A small CTC image transcriber, trained from scratch.
Training: muon at rate 0.0028, 17000 steps, batches of 96.
Data: trained on analogue clock faces, 97500 training examples, 16.7 epochs.
Rows from block 3 of a small CTC image transcriber, named by matrix and row number. Rows with one number belong to one neuron. Each number is 500 + 50 x the weight over its row's rms, rounded and kept within 0 to 999. All counts start at 0. Numbers have three digits each.
After each neuron's rows are labels from the 100 images, of 14976, where the neuron reaches its highest value: "responds to" is what is common among them. Only what is clearly more common there than usual is listed. The data: analogue clock faces. In brackets: how many of the 100.
# fc1: MLP up (model.blocks.3.mlp.fc1.weight, 1536x384), inputs 0-95
# fc2: MLP down (model.blocks.3.mlp.fc2.weight, 384x1536, transposed), outputs 0-95

fc1.317:497527483533611482492520571497468558490522510535541459546514547459430458485540490420529528526511390556482475533510515464452470550479550617386565455426542550483581533485453404457569530507425529530595553606468583559482430529476491500533435530534453444480553608481546537496434517589557538435
fc2.317:486511564473454481575465600579497499489508436465481505430529493419436572508493545491502455490552586430549496534445548519480523490592463551601515611573536482444454458501546495576463430463424501506544435361516523487495519501430518492473446440376497548585441512629466549506481577396468567415
responds to: minute hand past 12 (39); minute hand past 6 (39); minutes: 0 to 4 (39); minutes: 30 to 34 (39)

fc1.754:479519575494528505469403516496493471512570433465523510471520447519442612524532507489474500547543540530483457498577470574399534482424463546441418457555493525443395466457512480502456452504462525530494537551448557445429426426544503528500638456496459505500516470445566503454431486542471557498
fc2.754:522478476496484461499499486473509533572494548408503514553502579523491450500491579541482486516523501480477567550404511450462534573520480500430515517518523558529527559573503491580497478420459534438492531509518520538520595596561441571468487531456540601572541451443458405537532459527501469508
responds to: minute hand past 6 (30); minutes: 30 to 34 (30); hour 10 (28)

fc1.304:439478504444439471455478496543517533514458516521415537446470515531534560550589556468454540525493546561507468514455548596472529487543544447506436529530511501542523514573432408562500484428461513477472384557488540474509407583434533597510546547501564495462521589513484501511524524456492486486
fc2.304:564515496463491566592551590568515408519449502564483400440434381501464524455500501532618471464536500483575525558541508476513523507507418577587438582362512487573569392441518427590533390556520465487476473489562418481544523518544526579487577530473502489531578484526512397551471437506562506520
responds to: hour 7 (31); minute hand past 7 (27); minute hand past 8 (27); minutes: 35 to 39 (27)

fc1.374:495442447530571548529532543446538623611580548618428478446480503473458588474491516564566492492528517436485496540499377462487438479407552552445514444472473467501473546406474440506542531527465511454562452500418503487632513473383432514526534478585489581400563542475521517548416524416522495376
fc2.374:543492503482439532464520493543522476493394485430593491460483434448486540497583519509522426504472439367461533473512573511563492409451475451576465478488497548527476529511548464501624507440501433473581507408532537551471517529551554464453516544371635503487465534530523470497529571586492454390
responds to: hour 7 (38)

fc1.22:502458483458439468498557524487446506473564521618637512560486488490481525533399491517518469500442496577528486545485510468452490471502510564508583534561523490591583592424618363467573516426550547518529532494487486450580535492439480552517512486565556526471449443523465467530478470477464520504
fc2.22:437540466446549490437471475505434549503478514426473467483484567532487488412460433501500519488502470397580501497571404500465475432487515563512583561522441537404465398606381558459523444460579439446523530461449490457546483499578500508513547538497461583422454448524441517462494532557476537440
responds to: dark face (62); minute hand past 9 (45); minutes: 45 to 49 (45); minute hand past 3 (25)

fc1.668:511482517498521433586472562510504572491406481567539503501510487512547468541507457508466545493410524404577583419501434491366507488471524472520452522442550476442539506472493452393491525485412498510565463505613544479602524560522467608479411379487504395522509468461494421417438440483531494491
fc2.668:455508505513504580541528459506514608499366557492526406485517512436431508473529495538511494558579522508486454492539457461567487388476520470505409420584448518443508591523561510494481493522436569543483538466473419563447547414492536444494530547425497519428530494498529507461454406478459545553
responds to: minute hand past 7 (46); minutes: 35 to 39 (46); minute hand past 1 (45); minutes: 5 to 9 (45)

fc1.242:492440441437536474516436359447525511506531486525517551531504454506429499457441482528555459417523518520403617490475504512481580511463533507497517435442540429560483444507453508515547484566444430531482511526510448556502430610536441592503539517515415504525473536514535523543492601458577459396
fc2.242:476476392533494480464482438641470527560480475488517489431559526547553458481502579523472469500550490578554459485549466427593466449500538487444513538570457525619451526408617539496546469421525546447490472503456495512481480407528565554486506545557422479443438457520501461447494475492554429443
responds to: minute hand past 10 (55); minutes: 50 to 54 (55); minute hand past 4 (42); minutes: 20 to 24 (42)

fc1.530:583464462436458474583596497524519511562509463561548554425435559411497443430548558521515513510498527539444515545488542474351467468438512514532505491451462558499517478520455422568476577406572405469466458448586487576434519561534435533514424506534567569470476496563507522485459575564501397400
fc2.530:506447402427611577452482491488520568480457390434464451495465458461577479540517481552614551344460592516433474502471508479499472565640600508548517529519517482486518518415483382510429548507575469501517590499504552422558545536439479453595531538493559534587521515438603515443524493471507427455
responds to: hour 9 (32); hour 8 (27)

fc1.455:446474556424531547517509522513375532396505491558538509573535505455486464547550496507466492478476372562454490523478443450503468471471547544532458460449495477546559517485504501515555436578560441505505503599419426520461476600453458419552521427516479527550555492540480468484590518500605530462
fc2.455:450506549591464560547455518461551525538509502494586579453405574524508476378402457427493485580595585406432488459456465504559555431449483455453530497428522494509574557471452427511540531467551479468533521467487411494524487511614483455523508456492486571487465519639525485496482374475541488504
responds to: minute hand past 11 (50); minutes: 55 to 59 (50); minute hand past 5 (49); minutes: 25 to 29 (49)

fc1.218:480491527515503455544396581461434473585509526572434520409457513480439444631463559589496511485456548529416566479513420499521469528625566524462451526525481542458472455494451505505473540484605492606509459529449546473451491526409583412422556454438484523549431423546513503546489502535610461461
fc2.218:451460516493562530527503423507477553507552485531522508507429438426424493462450530493441529524506498574487567513545403528488510514527519427514438491548573460452547486441563490532546486571469506463506481533467517448556500552409470497476668560475416427449583505493428459533536481481604421504
responds to: hour 6 (37); minute hand past 12 (27); minutes: 0 to 4 (27); hour 12 (25)

fc1.349:501465554546586553490454576535519423398487482524479495531477519445566554522556522436538456590502461451528541507539494598485509553515524383636547509517426557467526438474414598560490487535526516471501466541503488479490410526565481485531591590538455515523516482575560507484433517483535428405
fc2.349:385403503494416518526542473552462453513467578521484546517548474505517522427555471545532461425527561460375520492476467565410452483504441505545482533634485434552420524441493464496442469566435464582501462425541473454453574505488481518507560430450515472556506593438500521510485481502490543432
responds to: four ticks (67)

fc1.396:532510477501486411532545494398514515460437432475550459464424466492608545494472488546470497508434608480471492479581461521546499517593564473620526486515478532489453508554549549562429493486484504501529525503486479536424486576513522539456598446502510512419541482480561553540515514496512542512
fc2.396:484460520439539608422556573576401523494508509472512547506553442525511479556441472584491586495520440497518481495436537540591429440532511511437502515564513481557532480558520337494515474495498470492517531472457520514507463439520507523534459501484498496482557546414461506489479394573431448447
responds to: minute hand past 9 (25); minutes: 45 to 49 (25)

fc1.338:543585508437535487527457544462615476487484489489552417480480492511522487574415491462464529497485444474535434512582567516433424466592464441459538495456485570475543419558408528526419536550480478543454436418436385492482581597507459559473543513598508465511518441528619465502592516536533465492
fc2.338:522513396457543542463522600543440539431530451563480507485481558547602485538530470579580511544537515542637484551461513467480479574414564433481580434521518401465554553481542476439482489568539360497454493560513442524535468467538493550471489466464615516492571429488557471475444496514562514487
responds to: minute hand past 9 (51); minutes: 45 to 49 (51); hour 9 (28); hour 3 (27)

fc1.760:510490534555462458505502477494437439529498576434557518422441506537493507501546470459481411528496555536474495475543633523534448514499426560412572520483474447483437651483502576468511493587573576469513576445556476413476550554405486524477442488485533538496360453504513379505572470429508532561
fc2.760:593486599485559514518614509457558494465582416443505514555599493574512439510456521541519547489460530422450428481531552504461464479524543495505457503493503537470447446545533583584505469528418617520604514582490534492539405437527524467459455479575568459509466566472502474540472514500568472533
responds to: minute hand past 12 (48); minutes: 0 to 4 (48); minute hand past 6 (43); minutes: 30 to 34 (43)

fc1.755:480507444452515572490451476447527551522436535429570484445506435497417572509466458397577458536549571460488512458405416517413477495483539529580511449544456510539514528477464479547497417509535515532509491482429603577429490470519472540509534579442483510554433492477484485446484406536480541506
fc2.755:569430553405498397504471457527480508513481476546482563518551497526563540533532475542488562528462522485467460496533447554520571446499490443411568571508512547494559566485474503376488438509397628521536514483595457420479418627498538546352437492440463469497524486497583551535378464435462532411
responds to: minute hand past 8 (44); minutes: 40 to 44 (44); minute hand past 2 (41); minutes: 10 to 14 (41)

fc1.747:603604542431595528528554510384586548507488482574494522498496538560462543502511559431466508551552539486381509526439575530440533486491567540540555543500476482554508489543408449453519517508455408520559524523481571530554492450463572518562499476482551449508499569450510524521418451500497452487
fc2.747:465473402513461537441528541566453532478479490567561518531533540505512504465426497547426492519547420537502410477531523530481473494553471437463503481531550569570480552493525514533443497411442529455514424525580547516489455543409537451457523477491557463478480497481502433501586498384577482514
responds to: minute hand past 9 (30); minutes: 45 to 49 (30); hour 9 (25)

fc1.603:498510528565484519467421437518413510552564589599499569526441486481505458464538566552487475489425458449516465554473507527505423548495519532532429523459562552577464472539501505513470517531500489503512467584492541520492568482560516584497471487394459586510449389502504471514466580614448536633
fc2.603:422448455506530580494577511494493637451457464406497503520487480583457552440461512580385478495524496514460557588505474419541476475488487529480632490433545491520464467502465551539501471543489476547574502436595469492476453489561452525476466442567551551455550454398507415432487452501549507551
responds to: hour 6 (40); hour 5 (32); minute hand past 12 (31); minutes: 0 to 4 (31)

fc1.355:521562451491528528556392411494520577470455526512529482506528544597475528603449571478556604589499542503501517382569388532539455529549502546526493524409484596546520497532463431505553558594474479416474455487424464509606524501462516443434576376608444459487498486472595454465480454491550499494
fc2.355:466465582450573502513528468540514425477533487528524428487532499502516429465476513576602569501454494421461465494433533475529541455542479551551466513523428478483513528480556478449418479502573426396594432458529454480456611441562536425409579424518357502427522523567487470570560467486516498491
responds to: hour 7 (32)

fc1.301:524511570489530423530529415489531437450498466474453529488471500536519526502493372540495611441570502537570462490528517504541561573494443469432532557577456499495453467581484464540474581515593571402507564473450546507516380469518466455503541524501559569521532465506522560471453423524420463563
fc2.301:426554456497527529543498331425570489549570473587440438390549468498510551507465475458456474570414459490510462538442557518532464495454537465592575505485431508535510520480574544435397449430465460453544623453492580507476588468504559579484456468487507478540490498467547501568433562527554555460
responds to: four ticks (51); hour 12 (30)

fc1.313:473565469538508496503428514511484471526468437520538502486470555480486618497458501498537469559393443515528420431609506489517464525497463528567630575553506505487387411523490532425541444514477570501509489548563450472536508564482569508549443508412545509415471540573459468495554553492490524494
fc2.313:595341417540413529434579435487472426425513502460498519552539403482484423578515479503426486463465459443447444533465519418559548440445548550462558520434513454447473488495530465499506432487549505493455570531458431526485500540563517456471505546496449543508454476469536483473443540489536442489
responds to: minute hand past 11 (66); minutes: 55 to 59 (66)

fc1.303:474533537497517489489452468555509614557523480479486587471544499458448486482518442457566475450443498464447497501493441441477483559530442535528437371458505496614540428474475538605473511595387422536391532527509521619489453487493476556462509384493467477479429478356521494459511564526574495476
fc2.303:460496527575521437454480396548588621512506489574575485474566568459528452436428515516525484517490493564519549538434499510550547473421561468401483488553437490593448457472550461512456490496443545473543538557468510521514463459472566459524496556462385508439490465496452480415568467476450559563
responds to: minute hand past 10 (75); minutes: 50 to 54 (75)

fc1.540:394565461503511413548532525459571475553535554462422544511489516503613506543510535524540507484434478514455569503576495450440499520534467413541559515603537504511494449515475454488401530477444519489499472565505545428492389421525505518524522528450480509444502534422518476475524480550584483662
fc2.540:447452420627428520558493526519576405498457471536544453493448458526440509509484570517538472461472545494496521427484519520525390439503502479506530437508552478498509454505496529582568379427418490500539478516510576545531557560451497554553494418443450564498394483494479507483529531442502490502
responds to: minute hand past 10 (36); minutes: 50 to 54 (36); minute hand past 4 (25); minutes: 20 to 24 (25)

fc1.97:533514518528496551492540543458584483498499434514482537521534528535506383488511465534545415515513557523421562552529605541405428582512520487517474425470423522485557424541522486511555517380450471466543531509534537524555555561519491507474464551443501411591438529530510459555555522388438523494
fc2.97:456542583417424519568438455541484508547533480551538467492481445402534495555501488485396470590458457463525489487492377469617530499523384539391490460521426404528544537627484512518520389563451587455474419519520487483393502441426511475520559473527548548468478435496577540481501489536605450521
responds to: hour 6 (28)

fc1.130:480549463517464443509459415496522560511562565468543461542501530458538479559391511609497441488503501533513401539500535585552499489398509508529560451526477442468419498578508524485535550460397497541461491441542533469533511528503512526650413518438520571522483558532499510520567566457488500489
fc2.130:483507526565577577576584481547497505439443520433508577519438504413391490512478546546550509478520503456404447506545514517484583458389553608497522509386485592580475559382419531515447439464472552604487538480421435532463513495424541510520462462512474504478466474482479560587511461514542520495
responds to: minute hand past 5 (38); minutes: 25 to 29 (38); minute hand past 11 (30); minutes: 55 to 59 (30)

fc1.593:456534507485494542517450549470482455523495461466558520433506476539563516522496487484419410492567545456541544422473524462498514544511581505467470454495349532432488456473453448531529538520565478529543511533521445488547448530560471503503429442522586461417498493472521527569486497494451402466
fc2.593:442532529466507457497414504552495562438504548558433518455531462555490579433534467413533548467518512449569493507517490556462571491562458548469511497481476408453518564460560492454529480452473546518483421455525452427550564488424642509494559458555492500489517444505476565433414550418493405536
responds to: hour 9 (27)

fc1.549:555561477501534560490442571530524438558559422556471365457538505515506522469449553513537560463604453515499480500558521508516445541475544515458446474547446563556481423428482534406499527487500363470577508578500445594537450486483510431573505438486577482548499562511535495479545508502390501535
fc2.549:484483536520423468547535466569496475461540452533591460544499593475465408480501370467519585459439468432424585518472581499471494502502446478463576422482529496485382514494566458521503443428459517525429490494471544401467500383536456464513507538535568561452603531462558532543438559523530400468
responds to: dark face (72); minute hand past 4 (27); minutes: 20 to 24 (27); minute hand past 10 (26)

fc1.387:503502470509529538481400528475488474486427420485488548480580496505419559533448506496450495493546594552400444479437454459455589480452455497458492521404490515507488478482602506481448471427445454441520571515430470524440519556606459493490438583448436431560517502430506470442463584498510452474
fc2.387:522449571458530490513532467493517564548458524509504461456489505385511486403621542563558488538539490506551578432474598462532512457535448387510482472477464483485349504520423618426519530591474557444439559421457594444520469533473478447503441585360517564460465477544489400596435545490565494472
responds to: minute hand past 10 (56); minutes: 50 to 54 (56); minute hand past 4 (29); minutes: 20 to 24 (29)

fc1.535:538503559492407476554543519572561467469483512499477519441472425498549526547480553466411512581521499444588507481494483490426588482519560537508519509518494495488449520540466503485412508441488558453490465539477447446485484482476444536537461501512476460571460468467494540473477506481553503589
fc2.535:460524512522537440453452503491441562525531539519563606491517460510434458426522531539556479402493529457489528501658448488555540499493603520504484534516469479440591504500525482434552441558493520500503526510545548467500542497508542498484553589493516491504452507488497534420533521553477486493
responds to: minute hand past 6 (44); minutes: 30 to 34 (44)

fc1.459:522459502537499561552530520483433434392518446560445532466501461504483499500557578514582506560498489517476518485500523519500541503443528575477448520471488510422534593590525490426410538460483492465544576525552473475483490491547463478534458536403555526545509481562506511545495443488506463459
fc2.459:429594509327619516406489602431493418564387532447533526506484498481543411475622501548490468448510487546431513498618512489461477399592405496589486560566524482498503486463439511492511455491473632452506452462502522535563598394467574505495505526471494536551514526460476488473468514506433539538
responds to: minute hand past 9 (30); minutes: 45 to 49 (30)

fc1.562:548503522499500400406521484471401441566553438514442404467514522617603499449529477456577469524484508500545567511461508397572520447429507433448556550440409438551465554429492526489455479498525490527522526474511512489530535524495607542592473484446529447521477545531431472501544440488494539497
fc2.562:481562435554472566524494525497546469434513512519522600390511486365532515511556525488528604496530453393567509484531485543503509463479467486599531505608510496543497449546506508511457448458515537500516538478488503478657501462502559473521494435443488578418477554486537507527435505505531497483
responds to: dark face (71); minute hand past 10 (31); minutes: 50 to 54 (31)

fc1.91:468479466533539421494466435488512540543552329461489516492424547469496446457419533454525419570537495485540538500506421574459535505505544469436550525586522544600527584580422643535639504473543530462532603530564622516478441424443425509553486455527483469508535442510472521513520485470450496519
fc2.91:525543502535513450558568475453470476425407447549539527538570511494637548467583394435463510435515518525447615539462494474557550466424455515546477513517497565390492431505418460415422525565500537506491431521490504520521486492449529498432381469520524510511483482460480482544413493506502442497
responds to: minute hand past 8 (56); minutes: 40 to 44 (56); minute hand past 2 (35); minutes: 10 to 14 (35)

fc1.536:482467451404431418489575442506581559546454414515498554442552458554589541513514530516499441478518478554456491485474413454549558558423530411582443481459550486539535419524504497494483443527515543500476498476540441500467488492572420522508531339434446510548504478448545502476490594442504503447
fc2.536:499458466596423435506493433560549545458545513538473583446554557503502521452460556543558530590513597418497596495583472446615546442480527528521441484553470559552495561528475548507564493457522486540471530548518420508500499452454551511416475456465445517488521514589544463485411445486566446523
responds to: minute hand past 10 (59); minutes: 50 to 54 (59); minute hand past 4 (40); minutes: 20 to 24 (40)

fc1.663:569416586533514511534517483525450503487487491426504482504471494442448493541480453519568473601573513574389530457528464428493523594549533457374545510482546459428555473497532481505430443561523495551460480531425474427500463487445439467460480524457486482499611500475552521403574429503523576405
fc2.663:501459446422550496497464452547445590552499489551532543548400521606421507467470553456535440521582450551502568495468547501494524451499423525536588493447526531504563521512530521582585527523417444522480515517565527479491414451527444507488489466533598410554471471527482453491591540460419545538
responds to: minute hand past 10 (55); minutes: 50 to 54 (55); minute hand past 4 (26); minutes: 20 to 24 (26)

fc1.173:532477502541427453512498519486541489544520462492598524513575513504592477550539552493469508558572522458524525489554455479480483469514523477499425538482518476499424495516467551423523513591448469426556464471491474487520458522504516551601507445501504493431454474563512509578499485621545463422
fc2.173:444573548480417516514486517453484497461483481529432394598564481455386533562492581526529468534508508520416536533557484526563496549553446508485515538442551477483564515597527471574534544425394477509522578534510567431489579574476485508483588453566472517546459587482509443454507413491447480596
responds to: dark face (63); minute hand past 11 (53); minutes: 55 to 59 (53); minute hand past 5 (38)

fc1.527:505463549505445526490450522534434451534527431524433511523521488475470449518492493508431518572507457484418442433501591444527489549503564416496533498441548386442540523543547486543478557587515442416508549562507440571496430523486453433411588412523541492491521491522485545461479604533545484484
fc2.527:508538506564546479499569457471542608567540495508482565552492551539506506611530504470477531539475489474463498525481433550499477532399435541477466511501455487565392486508415509445501442448462575457481526570547437521476506493514464474545579449430402422480593456541530558496557507519551490488
responds to: minute hand past 5 (33); minutes: 25 to 29 (33)

fc1.259:539548505451511478511530463451528485555530506583472420462464503440535520554442607441576498480554439505454533449563636580422504502547538482516508535473498561527444473431457508527476585422526538527535526503516553552542480463432456490441473495513471492482567504440514446548456503555517502510
fc2.259:560490550476563477439515545529457568423435470455472503538481417429571431592510447503457488435537495486465530457350513420483546544385485569584390536508565526496522536510538490511492499514566515497510451531412509475477505495423439578554476496452516594536437499446548512460476592440513506471
responds to: minute hand past 2 (38); minutes: 10 to 14 (38); minute hand past 8 (30); minutes: 40 to 44 (30)

fc1.167:548505474523452482435505546526487488468504457524542481465496465510464472487492415464569455473515418520486442494529510511508514450472615431484560500549492366544498548490583484377413513620583527503480535565435561549478475462454495522518505474458524486522586447492513512476587480531529478474
fc2.167:454541555467556535579544529477502498490445630537430457460480427486542536499517549593464530511541598486537575591462579558540441423536468543508465503496541583430513546431523446590472418479445503417497483457504431563540457498409605526481548510413508473393554644536415554487515610508445539533
responds to: hour 6 (36)

fc1.690:480504508618461551491558498449452386423488525412476488507558478537484465544511491509511450585510476556411531484552471477475437559542534560574547450618501464557427698630564450510484541486472519474500510452451496514389516564506524506549584489492499506468417495425510498483536596555484433468
fc2.690:498456555421605525495540517417473400500510445414464501397439478507470453429496545524428467452571566458521385419531440451540490536462476556457505487502506549500467436570505501442481476529462522557492432506539466497513438554354545510461530499526523417564474490545450546574576468489506514461
responds to: minute hand past 6 (41); minutes: 30 to 34 (41); hour 6 (32); minute hand past 12 (31)

fc1.512:425592384568585463467527455512487408573520520521504521526465555420484497544432494495522489534334490558430573478558506525562531489505495523492544583511497579481467464489520490480533463483404666562446538535496489483491425423491528364485508466491458484484481482463444505473495430494440512527
fc2.512:457369456506480594549515531442496389488485553465555446468542503514604492541555505504524458527650468469580543444464539524508533464505510571432417514438557433524400552473451597544480524462501468553494553496464538522494535469514455591614464477490467534456514520478454542460627567500563483526
responds to: minute hand past 5 (51); minutes: 25 to 29 (51); minute hand past 11 (45); minutes: 55 to 59 (45)

fc1.206:515457449509431547481461512499474531503454489453553442495562430534489597491522477510524384531449540497390517489516487585550489480521486430470548530514641536546430519426434495447488435478500542463616544470545508496530576475495545567480517497444513497526482466468431525530545663553462498626
fc2.206:440474548512581563446522536412517490549339450507487547554489479500439494471599508450473478494517458427430482480541537578513553452468471489570493457618676474485589460361509536601479547526466501487501450488468481527544550575465465511506589544498467525417502446488579541563446401515554486462
responds to: hour 7 (39); hour 1 (36); minute hand past 1 (25); minutes: 5 to 9 (25)

fc1.686:607517527508532527535476559483519493554567517464537444538510621483444529454385531518419515450483506580469433559551499509409511449451486468566568461523563629558443472399473421561493475500522479575509455488536432504456583518532520481517463436503458442552501355453583565492521490594404574514
fc2.686:510442511548464532482522533492428545454520490514554496479589534558496467460492416442520561530408511518455515545500595380445537554506507455369488518420533514451559493468601505382576573498471468435493536494458527357525487434481517427447498526502549566506500562513537416479599494475509461505
responds to: hour 9 (33); minute hand past 9 (31); minutes: 45 to 49 (31); minute hand past 6 (30)

fc1.288:537557497471542456539544496530472503499584469432475473395509473580526490471515531407471517420500543577455449538505484526520545521483427538559474512526451525549466409433399470491453526476434430456516468536434452597536376395500497356543492595526485494532410415480406451648489459495489488555
fc2.288:481487470524523518509505576479595433489519492597470526436536616510615514413544518434551441499530547433503533476479569509487561440526512516494562557450488561487436509504435530559510616577535502471489572495477610488553484451533557447484565495531417463436538479392543481496447414494522613392
responds to: minute hand past 10 (47); minutes: 50 to 54 (47)

fc1.695:513530552453538524609402441471528461522502476462480544508540446466412470611455474534525572592457437533473478453535496546486510596466513474439573535492472418457472492389456517541445540511616362559497494490522403558524482496445399523485457532498520505503490478608521583495611514587559512480
fc2.695:545504411548523562458532541485465435536456512533489490424439555506544546495575436427433542470511491535450414603478580499485484524674495510437504546542473498469482481485451498466522491538520418495509515509491433373556496472513383515494547522436492518538476419504527485437534478501596467560
responds to: minute hand past 9 (53); minutes: 45 to 49 (53); minute hand past 3 (35); minutes: 15 to 19 (35)

fc1.502:541421533476525509546425557403501519539555503562532579566436577508462508581372509493499500537477540415444425503480502559505425577463476511477546411510555497457389479430506436448527467501441485564518622490533484445470496469584451587422551411523439477481452475452490485517535410499500573491
fc2.502:530536540504471517509551459525587493476525506447626482536558485595550454487543508501494477495527472510484478517563492468520491416544456469489489645589475494467584504433469618525599516553461422577475475461506446446572452500559500417487500392425493421470485538407501513438489593534459425535
responds to: minute hand past 6 (49); minutes: 30 to 34 (49)

fc1.586:403500514477544488510530619414433544461493519469563565475496412412501546466452507470597468486518579618523584487560498515488425500535536542423443459363535418577520520572481481445445548522513508524526482489471503483515479482440412473426540400471484488538482520496594495577529579496475557510
fc2.586:449455457418433559478543551421539520541382445518388498497567498548445474454478436501437493511531527445452433472500541540483526550462455562444565505528466474458476567534530611572524459535488545489501512534548557520502488564485515520565519539489394500516534447528434558462576427498551481515
responds to: dark face (85); minute hand past 10 (37); minutes: 50 to 54 (37); minute hand past 4 (33)

fc1.669:513510491428565425482427518471587430439414556424463508513476479468643448571444512534466439617454444516343441557526468464524493557509505456527528564457533497500472512479498531488498481424539501476459556491564550506542468473592507540550480542469594581444526533483553512507510532496518524451
fc2.669:481513492496520441493541499455574501550543484500490475547537396530487549431491544455507480492462572624480536515476497528516547517426421506557520411512441505495540487530527494631457480507444410594473501495427491500459469514584540497467518564484439535544577515555570450564462536501402423552
responds to: minute hand past 12 (48); minutes: 0 to 4 (48); minute hand past 6 (45); minutes: 30 to 34 (45)

fc1.48:494552439519455440581536521405507508477507537509523461506547494568580536621446440463580542584563437553536433507538517556478484480484497497557467497536486485544445415547510435462496451424510472501499516460486540525494527486543445571472519495385533443533420471443472485481496476574475574520
fc2.48:509484523454449463452492570430622621487478494529511439494517454540494486582518545479551527616554497546482476442515560437440520521517461451622516527516540466559520537490546505473539477497413443476489410481449503479456479438447432484481532443479583544538483510512576578538458555434509488447
responds to: minute hand past 12 (45); minutes: 0 to 4 (45); minute hand past 6 (43); minutes: 30 to 34 (43)

fc1.157:514481479534500473473488565435437599520518411612497577455513553526512518464552499431497473539536493476552485464512432535474560532516432474498524486445411494533515532568467583582451547524493506467543499410463462592605521467423521455563447512510460515487528393534481467433482491486555574435
fc2.157:499450518434517573534493459452491460427479497536550416547464464573487630465463477479561544578400476409391523413489489517561502509447495450534505506506485463547546496542539523518437491507483568436529490546583562582523494592524458548541512468387554489473494561453497469499533512508482465415
responds to: hour 7 (44); hour 1 (40)

fc1.742:566412560432537594577514573459537537424516392486462419512537446438466469542469489522496475618563528443501535481477573508549517587489467482493384484505439469398549510487482450560459479473561563553447476475407494495424522531498464614579489441440558518518433537544452472527506408545546575479
fc2.742:502474490476533432441525521481472506518514566406445438526492504462447483546489475508510464512415554488507495510502492539577541551448456533468435477468456490538482481618494514471598525561602420473540513395557484484479459461543486506478604499437523484511508372503514536420401630459497415487
responds to: hour 9 (39); minute hand past 9 (36); minutes: 45 to 49 (36); minute hand past 3 (29)

fc1.506:493467565438491507539502439563584503450547506481455518457455546544538506491501478414503489439524504530450473494464521470491527505548441480538533393516466495506532506487532483603547492527503480531450499483502456466499515482559560520552541466508530455541526468548481545409549453470518459528
fc2.506:506408590540465522536542569519415460588393453515525460491386501557546494513517435501391499518528458437487516471473541580477514522507547471539486515475583461467546518518572550455446513480516441506585519574511575524550515540547405444503458499549491502514539512364487443489471522552486458495
responds to: minute hand past 9 (51); minutes: 45 to 49 (51); minute hand past 3 (31); minutes: 15 to 19 (31)

fc1.187:490503447463510574487486494449498455503496481501495568488548457486561487614452596515552512489475569514460524492527562462526474537487411407495426502412516501535516444514504490481482516409520491485551414504479520522391553492541443553501528533432443542502525560473483551352493466535592446565
fc2.187:480552432522419489514449460447519624545583534533490403520522376545495462433518490494436485511513468476416459590434436510569499531548485622556463528460498532475502571544509463453556408547471475479540528583549441499542520485537514508537561539441539557490537511463495586461499450502410540524
responds to: hour 7 (34); minute hand past 1 (27); minutes: 5 to 9 (27)

fc1.284:593428549525461512477590524561605476458527408395530505497527356604493520494531508496484477473503527483446482500525551457438437481468568513541482549533478451498511464453566578468427411462525505505552590578521521497496577474474500518552484486503549544584464527508465503475455566463495548441
fc2.284:525595446506477528527572535454440467438493460469432537397500476517546425470456447556461544473528466507488548445499437506571477521442386471498461478506473564542493689496605512491455549521582561491497440456538491555503427498452469480531497511526552418539548414603536493480506506449505495497
responds to: dark face (68)

fc1.47:512433509598496521568508419390404563525474495515428540471467442497522489306522580527552463466442484439428460405519402439561456482538492485550563496537485548554532485479482551417420520499543542489432534487448567517530440512487512503471380488487476499478530535516421517461462445442516498501
fc2.47:535496520421457491546540520527534441583506488516559520534396508489458504553551489549528521528414529517476469497463484563387546504544523534461585430451508381464466473585541560485520490538468453512546461517546446443505503461672569508550531511514530452477494622521469544484484613555511448548
responds to: minute hand past 8 (43); minutes: 40 to 44 (43); minute hand past 2 (35); minutes: 10 to 14 (35)

fc1.598:466469435509611507556475455515533450431514557482491469550472554559505454477418530446451480513448491517545485475483554555520451487508445548555557502539525627378543513544504432569477425590506558501456488433530601538472529523505519499470484406502509465483484536498491512514463468407464601547
fc2.598:546460561445391468481432541476402581453451500589578524450513484505438530544467460449442493585478472450476519549490371566485527460500484455517523536555428504439522569571552433509491424509472454648620536647546464512505498533499525537566503539566507555492453495483598467514599444597519506545
responds to: minute hand past 2 (29); minutes: 10 to 14 (29); minute hand past 8 (27); minutes: 40 to 44 (27)

fc1.421:428458489565425551589525485541516487476489511484551515597543496480479412456576512485491480443494448491531578487436502446555575550511501456498535571455439536551496516504496569517509520626476418527549460453451532502530460423504412523476400490552513531507455478484556508533525534544548503514
fc2.421:516468598482405417471466486546462532531457453545401545528434454456391426492460488454564524509482499530492504531579499571472445485502528510504462474469470500504562418499498449531393504428461483530494527540549476475487513549485561501457433520494428483433580588533500461488437467499556464419
responds to: minute hand past 5 (34); minutes: 25 to 29 (34); minute hand past 11 (29); minutes: 55 to 59 (29)

fc1.734:487487527470577511430522468467599453464482553466497460514418468524460535461507603526491456506459441507448460492527503595500509535533489599501541531552470491481417497476520546466508486475597460426499606457581473505555509567539475491516420440434515545457516620516407493472427523440517488534
fc2.734:489487517533570491518498522486590398512442504538496539577433565525403594486592460512514443556635575513561515612469486514473480495449565482583504602536505565528531435440511494637575453592441504453461567454485515544447502497566460531499562495390503443471447505494576466506427599474509509512
responds to: minute hand past 12 (58); minutes: 0 to 4 (58); minute hand past 6 (33); minutes: 30 to 34 (33)

fc1.74:504400493396578474470398507548436468502583408496401492438499440380492507633448485541546513527553448514502456478468466496438458530518508525535464434565520517504463463571562544411470552551485546508443479580526573458571491433593520440409565457465487618487594598527510464522414455559514531503
fc2.74:473406440576563437572505447520542528581527538577511461494515516442526496404563435449558511486453484533511488418511533521410662486486585434474456481435489492526526601442484428498517463529513403509518539548452538472441372429482487513512491479491472527507448484485524474496501491460605550476
responds to: minute hand past 8 (63); minutes: 40 to 44 (63); minute hand past 2 (28); minutes: 10 to 14 (28)